Rows from block 7 of the audio encoder of a small encoder-decoder audio transcriber, named by matrix and row number. Rows with one number belong to one channel. Each number is 128 + 32 x the weight over its row's rms, rounded and kept within 0 to 255. All counts start at 0. After the name is the row's rms in percent of the matrix's.
Before each channel's rows are labels from the 100 clips, of 14976, where the channel reaches its highest value: "loudest" is the band of the loudest frequency at the time of the peak. Only what is clearly more common there than usual is listed. The data: melodies that start on their tonic, played by one synthesised instrument.
# convs1: first pointwise conv (encoder.blocks.7.convs.1.weight, 288x288x1), inputs 0-95
# convs3: second pointwise conv (encoder.blocks.7.convs.3.weight, 288x288x1, transposed), outputs 0-95

loudest: 500 to 1000 Hz
convs1.130 108 [111  58 118 136 113 158 127 164  87 124 127 152 202 109 140 104 109 121 183 117 102 126 121 154 138 144 121 187 120  94 142 137 103 111  79  74 100 125 116 125  64 102 128 136 191 138 136 133 134  77  90 128 127 150 174 164 112 134 140 120 105 102  89 212 123 117  61  93 196 107 103 107 162  99  79  34  80  94 140 115  97 107 166 175 135 130 107 103 146 235 114 160  86  96 158 108]
convs3.130 108 [ 64 111 120  64 150 104 108  90 148 129 111 109  68  86  81 234  81 119  91 106 124 120 140 180 126 154 158 127 123 127  98  86 111 128 131 139 110 142 145 109 115 130 112 175  86 156 131 105 185 148 144 107  94  90 103 119 123 113 124 122 167 109 104 139 115 136  62 140 129 193 164 129 136 124 103 144 162 119 151 163 116 136  96 129 111  83  59 138 150 121 131 137  71 122 176 153]

loudest: 250 to 500 Hz
convs1.54 088 [127 128 118 135  77 114 148 160 151 134 145 154 184  81  95 195 172 127 141 146 132 114 140 129  85 103 109  99 111 177 143 122 120 119 192 136 110 145 163 164 117  80 104 109 113 121 161 140 194 117  65 123  92 100 139 191 152 102 125 107 119 153   0 135  93 153  72 149 101 124  95 118 129 127  85 169 174 122 141  82 121 103 150 156 120  61 125 177 145 149 138 120 102 102 101  60]
convs3.54 094 [161 106 158 116 161  98 162 144 137 116 109  84 144 166 111 119  85 117 192 139  65 137 114 134 187 134  89 160 144 171 139 167 159 165 143 123 142 116  62 132 100 171  73 153 175 155 128 134 109 121 107 144 148 161 124 102 107  98 126 173  95 102 140 139 147 133  94 125 131 110 169 162 148 159 109 139 149 147 164 144 139 139 138 181 148 167 198 181 148 104 147  94 139 233 127 131]

loudest: 1000 to 2000 Hz
convs1.99 098 [138  99 119 127 146  72 141  97 140 144 120 117 161 119 161 135 177 208  97 131 123 104 145  77 170 129 102  89 152 105  97 114 124  88 118  73 106 131 159 115 114  74 120 128 127 152 109 171 144 140 132 157 186  95 181  99 128 118 156 161 147  97 132  68 130 169 120 125 122 125 132 121 111 147 172 215 186 128 139  73 107 140 118 127   6 145  71 105 197  82 119 117 144 121 116 124]
convs3.99 100 [134 153 143 130 155 123 119  98 176 132 168 115 157 152  98 122 162 159 165 183 116 154  60 137  79  90  98 137 132 122 145 128  76 133  76 125 182 182 161 156 125 147 154 151 135  61  93 121  92 111 162 151 112 112 144  80 197 134 194 160 141 189 144 163 168 114 106 141 115 109  97 144 114  74 100  89  96 115 103 137 134 135 143 112  63 171  88 115  71 125 109 114 120 110  82 166]

loudest: 1000 to 2000 Hz
convs1.28 108 [147 143 161 163 152 114  92 135 103 120  98 210 147 107 169 123  68 167  85 192 129 122  83 144 160  99  96 127 153 111  97 122 126  83 197 156  86 162 199 147 109  81 175  89 163 105 102 138  64  96 122  92 158 105 205 130 125 139 181  77 124 130 188 143 129 153 112 188 109 140 112 135 147 134  86  99 145 123 171 138 143 110 118  98 122 149 104 146 103 122 171 116 138 157 114 143]
convs3.28 095 [176 181 129 131 137 107 172 105 130  73 130  92  86 170 144 145  83  79 167 133 174 109 122 116 179 163 102 156 115 141 108 158 113  85 121  74 150 184 109 118 127 169 175  71  66 185 106 150   0 144 135 156 101 119 125 176 140 133  97 134 129 181 145 143 138 127 108 134 139  85 170 104  89 109 167 113 113 104 128 100 100  82 181 124 132 120 148 116  94 115 143 170  83  94 163 143]

loudest: 4000 to 8000 Hz
convs1.181 096 [183 144 135  86  80 113  86 133 128 109 153 117 107  38 128  97 118 145  68  94 144 153 182 130 111 158  72 166 129 176 124 137 137 152 104 111  92 124 172 142 101 127 118  87 116  85 116 173 244 115 126  89 107 163 133  62  98 108 152 129  96 116  95 194 137 168 122  90  99 183 112 139 129 118 135 155 101 112 141 132 141 104  91 150 128 157  79  84 130  65 122 113  74 141 114 159]
convs3.181 095 [109 111 121 126  91  95  88 106 154  70  93  92  59 109 141  64 116  59 101 151  92 106 150  95 139 132 152 140 132 144 135 117 116 116 115 128 146  62 133 129 137 114 101 148 104 110 105 108 172 153 135 155 150  47 154 115 121  75 137 145 205 122 118 115 145  79  98 145  80 166 112 124  75 169 164 129 154  84 119 125 113 116 146 161 172 160 137 158 112 147 113 130 125  80 157 117]

loudest: 1000 to 2000 Hz
convs1.41 107 [128 159 188  90 160 186 117 115 157 107 164  83 139  94 143 115 114  84 118 156 113  99 170 130 108 103 142 115 116 115  74 116 106 104 147  68 143  92 111 226 142 128  60 114 165 132  78  63 120 118 145 118 102 136 128 160 159 108 134 134  85 155 171 108 139 106 110 141 155  96  91 148 168 110  60  79 152 199  40 184 130  93 132 166 155 165  99 131 113 107 136 135  83 112 101  77]
convs3.41 108 [110 131 162 126 115 198  98  87 197 140 153  95 158  81 137 141 108 150 151 137 144  96 155 101 157 178 133 145  63  85 154 180 174 133 190 112 147 109 139 126 198 155 106 112 138 107  84 174 151 162 121  92 152  85 142 112 120  97 182 123 164 198 103 187 171  90  82 124 150 155  87 165  78  88 168 146 137  76  75 114 127  97  95 115 126 166 211 160 167 133 162 132  96 137 136  99]

loudest: 250 to 500 Hz
convs1.203 097 [151 129 156  74  84 178 122 179 124 166 127 150 128 198 132 146  73 138 123 129 111  59 140  83 106 138 145 160 166 124 131  69 155 136  37 173 118  98 103 106 152 111  93 158 158 149 132 120 193  77 143 111 113 135 122 161 109 147 131 121 135 201 170 155 111 189 154 112 128 197 208 136  55 103 153 139 170  95  77  69  97 119 142 189 123 128 101 136 177 138 221 138 210 127  74 162]
convs3.203 099 [161  88 164 118 160 160 181 130 110 130 109 160 115 121 146 123 146 115  90 178 111 151 101 178 140 140 139  71 131 128 113 163 171 117 121 131 103 118  92  93 133 128 181  94 192 144 107 144 205 155 145 114 146 164  72 145  92 172  98 188 103 197  63 179 177  98  67 103 141 157 170 135 145  95 150 107  99 210  39 150 135 123 153 143 142 103 122 136 154 127 123 117 142 139 107 175]

loudest: 1000 to 2000 Hz
convs1.254 100 [129  89 160 103  62 102 149 146 124 122 164  82 132 148 158 151 104 166 123 152  89 120 167 153 150 158  63 156 129 108 122 111  72 135 143  71 124 101 143 117  77  93 121 109 127 100 142 123 148 100  76 190 120 156 137  93 166 109 163 143 142 107  73 136 159 155 184 131 103 151 139 118 170 111 136 126 119 167 170 183 100 122 112  78 160  97  80  51 170  92 148 169  97 134 139 111]
convs3.254 101 [147  93 130 146 131 114 164 117 132 119 127 137 173 131  85 102 139  88 119 120 106 160 175  99 132 115 136 140 162 204 176 151 147 183 126 121 125 131 103 149  89 117 142  98 126 140  68 169 160  82 120 129 144 150 192  93 182 160 170 145  93 179 142 144 115 132 183 102 132 163 120  87 129  89 118  78 121 130 176  56  96  61 126  91 172 143 161 128 148 189  85 149 138 101 117 110]

loudest: 250 to 500 Hz
convs1.270 092 [204 110 161 118 128 156 170 133 134 132 156 145 113 143 160 174 118 149 154  84 138  56  78 166 155  88 131 150 175 122 127 112  95  96  83 111  85 149  77 177 111 146  94  95  84 112 118 155  71 150  87  74 150 138 108 173 171 158 142  88 121 114 143 146 127 113  92 126 127 160 148  99  82 195 112 206 147 153  80  94 181 155  81 164 133 142 111 150 144 167 128 119  70 179 177 136]
convs3.270 092 [107 169 196  78 161 106 155 204  96 143 168 160 146 169 139 166 142 109 120 148 101 125 170 186 119  97 111  88 119 158  53 159 184 123 141 157 143 123 118 116 127 146 120 107 129  69  55  83 173 100 132 159 146 162 129 104  97 117  97 148 147 148 133 168 146  81 159 158 114 117 105 142 171 158 191 129  85 120 116 133  49 160 102 173 119 127 120 155 161 120 120 110 162 146 168 166]

loudest: 250 to 500 Hz
convs1.142 106 [147  87 114 150 119 167 111 167 150 134  99 129  87 132 177 124 120 125 175 135 143 156 100 116 110 127 117 139 148 166 156 193  96 151 101 100 155 102 131 141 112  83 125 150 168 126  85 173  91 142 127 103 132 119 130 144 143 178 139 127 138 155 165 165 177 127 124 110  98 127 181  69 126  77  54 160 148 119  48 153 156  88 118 133 173 116 209  99 169 172 168  51 117 139 112 133]
convs3.142 109 [169 120  76  65  84 139 162 147 140  97 129 127 150  66 120 137  60 150 132 167 133 170 132 163 104 142 153  97 107 110  74 134 119 107 105 132 168 160  82 130 169 160  53 121 139 108  75 128 123 136  79  85 142  74 119 125 180 129 102 123 132 213  98 163  75 158 131  85 113 134 119  81  71 124 149 160 189 150 167 152 103 130 147  96  71 123 117 143 131 110 165  93 168 128 138 117]

loudest: 250 to 500 Hz
convs1.95 106 [197 156 163 148 101 132 136 104  69  92 104 132  76 131 148 114 151 154 180 117 145 154 163 184 107 124 125 139 142 120 130 149 175 122 121 165 142 200  88 138 126 132  95 121 117 147 134 118 174 159  88 146 151 196 120 119 148  84 145 111 136  95 162 146  94 182 111 140 174 125 148  98 117  83  90 156  98 136 149 142 114 122 175 163  52 155 172 139 142 167 160 133  92 142 178 140]
convs3.95 102 [136 155 175  93  87 134  96 127 116 108 119 106 104 180 112 141 154 140  93 121 118 111 125 105 160 167 127 105 157  73  91 166 150 127 163 170 125 134 162 132 183  97 146 155 105 161 115 102 188 101 205 123 150  93 196  78  94  99 117  68 116 177 135 134 115 126 133 124 109 116 161 113 129 155 170 193 142 100 116 128 111 161  95  87 162 178 134 117 128  57 108 162 118 150  81  77]

loudest: 250 to 500 Hz
convs1.27 097 [154  85 177 162  97 143 180 141 102 161 147 119  98 143 116 130  78  98  85  83  95  85 192 126  89 180 108 146 124 149 146 161 165  78 106  80 112 137  82 103  83 127 143 102 116 152 112 121 151 146 117 147 177 132 121 153 158 109 138 155 152 105  85  93 148 142 132 111 100 126 139 143 132 118 148 142 133 116 111 106 103 141  79 169  63 101 135 146  98 124 155 152 128 134 151 207]
convs3.27 099 [124 131  96  77 247 153 143 147 161 131 130 115 167 148 106 138 159 139 125 145 103 142  98 123 127 122  93 137 150 174  66 124 127 149  82 133 187  63 144 183 157 120 138 133  89 164  74 178 181 122 156 132 160 108 107 124 117  96 102 132 145 137 122 122 118 124 114  88 131 163  68 185 204 144  85 183 139 107 141 152 127  75 181 117 197 156  71  97 111 164 121 153 124 117 127 108]

loudest: 250 to 500 Hz
convs1.215 101 [140 181 149 121 110 106 145  46 137 115 114 115 142  96 182 135 124 142 153  92  87  91 125 122 145 154 110  72 114 134 105 143 153 100 132  90 140 112 120 147 129 185 123 109 135 176 110 111 211 147 191 145 124 110 161  80 121  63  85 154 124  87 144 175 120 162 122 117 126 129  58 143 118 107  99 163 147 128 110 165 154 173 116 107  77 182 123 153 127 219 152  96  68 146 105 140]
convs3.215 102 [188 172 143 133 137 135 119 156 104 128  91 148 167 126 157  79 156 109 112 107  96 116 110 157  62 157 160 115 123 163  66 103 157 127 142 136 129 163 234  75  79  90 104 104 161 104  76 100 107 156 136 214 169 126 159 127  97 105 142  95 100  66 130 164 159  82 137 123 117  86 156 108 153 128 130 102 102 207  64 122 148 225 118 160 111 178 136 168 132 104 132 137 179  83 166 130]

loudest: 250 to 500 Hz
convs1.186 091 [ 86 118 181 115 118 178 111 134 153 120 179  71 133  96 144 201 130 108  97 111 132 102 118  91 121 160 171 102 151 167 216  68 167 120 110 108 124 179 152 128 149 163 135  70  72 199 128 133  73 123  97  85 137  64 164 108 162 116 166 141 176  88 152  87 161  65 128 180 115 184 127 113 140  88 147 114 176 119 150 123 111 162 174 152 161 119 122 100 141 152 130  91  89 133 146 120]
convs3.186 097 [ 84 160  84 138 113  74 105 131  99 137 111 144 125 194 133 144 130 131 185 105 149 115 109  97 110 137 121 146 159 128 163  56 143  94 127 154  98  75 123 212 152 146  92 143 168 173 142  94  79 158 130 165 122 152 112 113  58 115 114 116 118  87 144 151 120 109 163  77  69 184  59 113 143 166 122 171  67  98 106  96 133  87 134 113 160  99 119 153 132 134 134 138  94 103 125  78]

loudest: 500 to 1000 Hz
convs1.108 096 [146 115 144 136 162 110 123  87 116 146  61  84 111 142 167 134 168 173  83  97 131  94 137  89  96 143 105 113 112 228 184 121 100  68 190  75  86 121 110  92 153 166 151 116 145 138 169 151 120 105  95 104 176 116 148 144 103 102 127 147 149 143 138 156 159 147 139 130 132 130 128  99 154 107 138 146  96 159 125 119 156  99  93 142 153 133 100 115 173 118  95 131 131  99 147 110]
convs3.108 098 [ 94 112 146 170  49 147 139 148 139  70 151 125 137 124 150 120 135 166 163 137  69 151  76 173 203  99 131 150 127  71 139 190 124 112 184 138 137 157 141 117 181 132 136  93 100 123 110  92  82 162 151  78 167 149 146 142 243 139  67 125 114 150 129 105 142 121 116 177 163 118 105  84 155  80 138  70 150 179 182 126 105 115 103 148 130 138 105 133 137 134 141  75 178 185 151 106]

loudest: 500 to 1000 Hz
convs1.3 103 [188 139 143 146  89 116 106 182 114 152 173 126 124 121  94  45 107 155 135 146 125 171 163 147  90 171 130 108 126 154  98 142 141 127 135 169  88 177 157 121 116 132 119 125  82 150 133  80 163 133 109 129  83 117 163 120 145 116 156 154 140 101  81  97 121 146 128 152 155 129 102 157 118  54 175 119 116  63 135 128 133 124 120 170 197 141 135 145 111  54 132 182 103 108 129 176]
convs3.3 104 [123  79 190  96 149  51  86  83 141 174 133 104 184 173 173 157 196 102  80 101  95 113 116 147 109 108 193 127 114 133 137 132 173 119  98 161 110 134 108 162  94 153 121 103  58 134 119  91 110 156 117  79 184 205 189  84  86 129 132 108 143 126 156 151  71 189 117 157 174 127 106 110 108 123 129 178 150 141  97 149 120 140 152 143 154  91 191 111 144 119 147 150 102 115 142  99]

loudest: 250 to 500 Hz
convs1.77 101 [137  92 141 161 115 178 132 127 158 178  65 108  76 173  73 151  77 162 149 151 140 180  92 136 143 160 152  67  91 117  74 150 141 124 128  53 171 165 139 136  68 141 167 105 128 126 142 163 135  98 122 126  96 171 107  72 167 188 155  80 149  97 105 130 159  73 154 163 101 129 167 160 155 102 110 103 190  92 185 148 147 127 136  68  89 127 130 141 105 147 111  79 149 135 175  78]
convs3.77 095 [118  65  95 113 168 106  78 173 157 216 152 146 137 132 118  79 119 134 118 130 139  65  87 159 172 117 119  98  92 121 144 153 144 113  57 143 175 106 112  81 158  90 148 202  68 149  93 113 166 165 108 116 154 141 141 117 140 130 139 136 114  84 173  79 146 158 141 136 135 148  84 185 126  81 128 155 132 104 134 151 119 153 157 165 139  92 141 182 106 129  86 173  74 128  88 124]

loudest: 250 to 500 Hz
convs1.103 094 [119  81 123 188 110 219  76 176 132 180  93  82 101 185 132 206 145 137  94 127 107 105 126 137  90 152  97 161 137 151 112  89 126 148 147 188 125 116  77 121 143 214 139 121  70 106 111 186  65 105 108 140  75  60 147 115 143 186 173 195 134 161 165  87 176 165 138 121 130 132 125 110 165  98  92  85 172 102 129 130 161 133 141  84 192 121 143 145 131 126 142 159 194  83 113 159]
convs3.103 097 [117 154 106 166 180 130  94 179 135 182 120 171 102 147 130 105 143 133 182 170 175 148 127 112 136 165 231 112 125 178 144 135 110  60 150 115 165 100 100 184 187 120 160 143 141 151 110 231 164 129 119  81 192  98  75 147 141 136 156 146 133 109  96  99 137 168 120 150 120 172 139 147  96 103 133 108 185 142 144 206 116 167 166 177 151 174  92  95 143 179 107  84 104 122 174 114]

loudest: 1000 to 2000 Hz
convs1.32 096 [204 161 128  58 127  92 138 153 152 115  85  41 150 118 133 114 139 169 118 143 130 180 196 189 132 132 107 105 135 148 144 133 103 104 129 136 100 165 191 156 139 168  97  79  95 154 104  87 133 150 137 155 141 158 106 118 126 130 124 135 152  92 121  92 185  96  95 168 124 148  82 120 156 129 126  98 139 135 134 158 156  91 163 122 169  93  85 162 146 100 155 125 159 112 139  94]
convs3.32 096 [136 105 179 111  90 157 133 116 176 128  84 114 127 125 135 101 143 120 172 141 220 104 120 128 162 158 136 112  65 123 152 168  91 147 154 152 107 159 111 131  72 116  96 181 103 127 131 172 161 118 134 135 154 126 108 169 159 177 136 149  94 113 133 117 172 149 118 161 147 126 197 178 154 223 155 105  89 110 105 141 149  79 131 134 164 101 131 174 136 142 168 125 147 103 145 124]

loudest: 500 to 1000 Hz
convs1.128 094 [182 105  76 178 169 156 108 128 127 133 111  70 116  87  61 144 125  81 129 135 181 131 153 118 175 144 110 138 178 133 124 143 153  94 165 103  92 153  68 160 106 203 117 143 129 105 112 169 117  97 129 118 113  67  71 196  63 126 135 124  59 163 121 196  83  85  97  75 131 166 178  80 150 129 175  83 111 144 141 133 103 106 137  63  70 101 133 136 105 116  88 149 114 133 114 115]
convs3.128 100 [ 85 144 104 129 146 140 112 116  96 152  91 138 147 107  96 148 123  98 118 150 176 163 180 105 132 165 108 125  84 112 123 178 173 180 162 148 106  74 128  99 153  54 138 162 133 143 100 213 142 169 115 110 184 173 165 109 171 131  85  94 142 105  92 150 130  99  98  86 168 126 119 116 152 115 153 184 129 143 157 116 112 110 105 127 156  49 166 132 136 129 115  99 128 157 141  89]

loudest: 500 to 1000 Hz
convs1.266 107 [160 113 127 107 113 138 114  88 115 157 108 182 126 101 163 161  98 180 189 182 115 102 190 216 146 117 174 129 112 180 109 153 114  76 100 114  82 120 174  95 132 142  80  83 100 119 147 168 170 131 199 145 132  97 109 120 119 146  93 149 122 131 125  89 194  62 144 115 100 147 159 148 149 187 154  82 148 101 116  98 120 149 100 156 131 133  94 144 185 174 117 139 113 177 117 147]
convs3.266 099 [107 137 153 157 130 127  90 156 161 141  73 139  77 136 173 161 105 161 118  96 182 132 117 139  84 152 166 233 132 122 116 146 149 151 141 124 159 161 149  79 155 117 164 122 130  95 133 159 134 107 142 168 172 116 176 139 146 148  99 116 185 156 123 158  54 193 180 137 113 133 153 125 137 189  92  80 132 121 126 103 140 149 140 151  95 115 108  90 121  98 176 105 109  95 148 118]

loudest: 250 to 500 Hz
convs1.231 106 [151 154 145 110 141 104 176 101 157 108  92 161 148 139 141 136 168 129 121 141 103 203 143 107 116 101  95  95 105 125  85 116 100 115  89 114 124  77 145 129 129 126 117 140 111 158 107  59  84 101 141 116 130 102  81 194 126 115  90 126 146  86 115 105 111 150 110 139 150 116  63 120 107  80  92 102 107 155 161  59 164 123  91 189 118  82 168 137 190 140 144 143 139 182 143  88]
convs3.231 103 [ 89 137 111 159 186 100 124 184 117  73 133 126  53 164 143 157 142  74 140 153 107 199  97 108 110  82  64 113 122 110 123 137  81 138 126 188 165  94  74 108 114 149 128 185 138 156 116 161 145 103 121 182 153 142 100 133  94 144 126 164 159  74 111  99 159 102 199 122 112 171 154 119 134 159  77 139  90 157 187 125  87 120 115 155 112  93 137 139 121 136 148 159 183 136 128 143]

loudest: 500 to 1000 Hz
convs1.195 091 [106 120 152 127  89 114 124 144 125 156  91  68 197 135 137 129  86 104  93 128 121  91 155  80 113 161 127 199 236 132 198 158 129 165 136  97 158 115 101 158 139 147 144 105 156 127 171 163 176  80 106  42 145 108 141 143 104 122 118 138 156  81 175 160  78  99 182 149 157 137 101  97 133 178 178 112 121 102  71  93  91 145 132 121  79 165 174  72 122 151 102  82 128  91 159 112]
convs3.195 096 [100 114  90 147 114  88 123 112 136 106 129 162 190 121 153 130 121  87 148 108 132 125 153 167 125 140 126  97 133 150 120 184 110 109  88 140 183  96 101 142  96 102 162 101 145 161 115 155 188 121 181  86  70 114 141  92 146  85  73 108 128 177 104 126 136 145  90 137 178 147 109 112 164 170 139 131  97  89 133 120 192 119  87  98 126 161  81 153  87 147 121 110 125 159  50 127]

loudest: 500 to 1000 Hz
convs1.72 091 [105 137 117 134 114  80 133 127 107 100  96 161 174 178 156 146 128 103 137 163 137 121 125 114 188 112 102 108 104 117 139 159 118 144 181 137  84 117  83 157 202  89  72  96 119 128 166  91  95  41 146 133  65 113 139 150 115 105  77 114 118 202  99 189 148 107 119  91 104  83 136 143 107 126 178 166 141 103 150 100 148 159 178  59 120 173 139 149 156 116 143 129 123 126 118 139]
convs3.72 100 [ 22  92 178 185  82 128 155  82 132 156 106  92 121  97 158 116 106 131 169 149  82 133 165 153 109 110 116 156  63 140 113 152  83 132 159  64  49 129 132 165 104 133 150  98 151 183 103 133 139  71 141 180 133  84 106 122  50 108 119 111  55  67 183 146 157 159 174  42  80 158 103 112 131 108  77 109 131 120 131 126 150  91 112 103 120 105 120  93 141  90 106 141 160 135 122 104]

loudest: 500 to 1000 Hz
convs1.106 104 [ 95 113 100 152 195 199 129 113  97 111 120 184 118 164  55 162  57 102 123 173 125 128  93 174 101 165  86 129 136 118 166 127 181 111 160 116 150 126 114 163 114 106  89 128 143  97 138 175  58 138 117 128 212  99 124 134  71 140 112 133  99 146 124  71 176 128  85 161 141 144 126 131 120 124  99  96  95 184 179  62 152 134 142 150 169 143  96  58 104  85 140  92 102 156 157 103]
convs3.106 095 [ 94 137 168 204 133 156 137 110 205  72 153  71 137 105 125 158 172 123 181  55 137 198 140  98 158 147 141 161 128 153 175 111 128 162 149 172 152 120 169 171 163 153 131 140 149 190 148  95 149  97 143 131 139 117 112 121  91 120 164  88 112 138  90 139 118 154  75  95 135 129 127 155 138 162 105 109 153 139 103 147 179  98 143 127  96 124 156 106 189 102 132 186 138  95 138 122]

loudest: 500 to 1000 Hz
convs1.144 104 [ 84  73 108 120 151  95 163 178 159 158 103 102 112  89 110 105 181  90 175 181 132  97 119 127 100 128 140 130 135  93 144 135 138 142 159 154  93  73 161  76 197 109 106 132 144 117 136  89 114 153 149 106 145 126  93 137 137 183 131 189 181 132 115 125 147 125 160 105 138 114 121 109  53 134 165 137  77 116 120 117 115 125 129  74 104 172 162 153 136  66 108 115 123 148 179 119]
convs3.144 104 [192 102 178 188 119 164 160 156 108 148 165 118 178 181 103 114 153  90 192 122 110 203  98  99  86 160 129  94 172 133 144 131 142 120 154 125  98 140  93 116 144  40 115 107 144 161 148 112 149 187  69 182  88 139 143  90  76  68  73  86 116 159 128 132 111 129 164 143  80 118 152 132 106 132 116 120 156 113 132 205 120 133  95 162  92 113 135 110 156  90 136 151 169  97 103 149]

loudest: 500 to 1000 Hz
convs1.29 099 [173 158  99 159 145 161 112 159 152 131 157 110 110 128 119 162 136 138  94 108 149 114 142  81 182  44 108 170  99  87  47 118 177 140 146  96 144 167 114 125 161 160 103 134  98 145 121 130 164 157 144 127 148 168 158  95 128 149 101 117 169 193 113 137 114 145 136 190 158 111 115 147  65 154  88 141 130 108 131 155 158  96 110  87 166 119 125 160 128 111 110 158 135 135 102 177]
convs3.29 096 [142 123 198 141  91  82 105 202 141 217 162 137  72 110  95 123 174 122  83 107 139 140 147 166 125 112 117 163 124  81 111 154 138 138 107 114  77  98 133 124 124 132 132  89 146 129 124  45 101 131 196 171 136 129 164  93 116 115  81 112 131 144 165 123 149 156 156 158 118 145 102  78 139 108 107 114 104 157 179 160  98  92  97 121  56 164 130  71 114  88 147 138 144 136 136 111]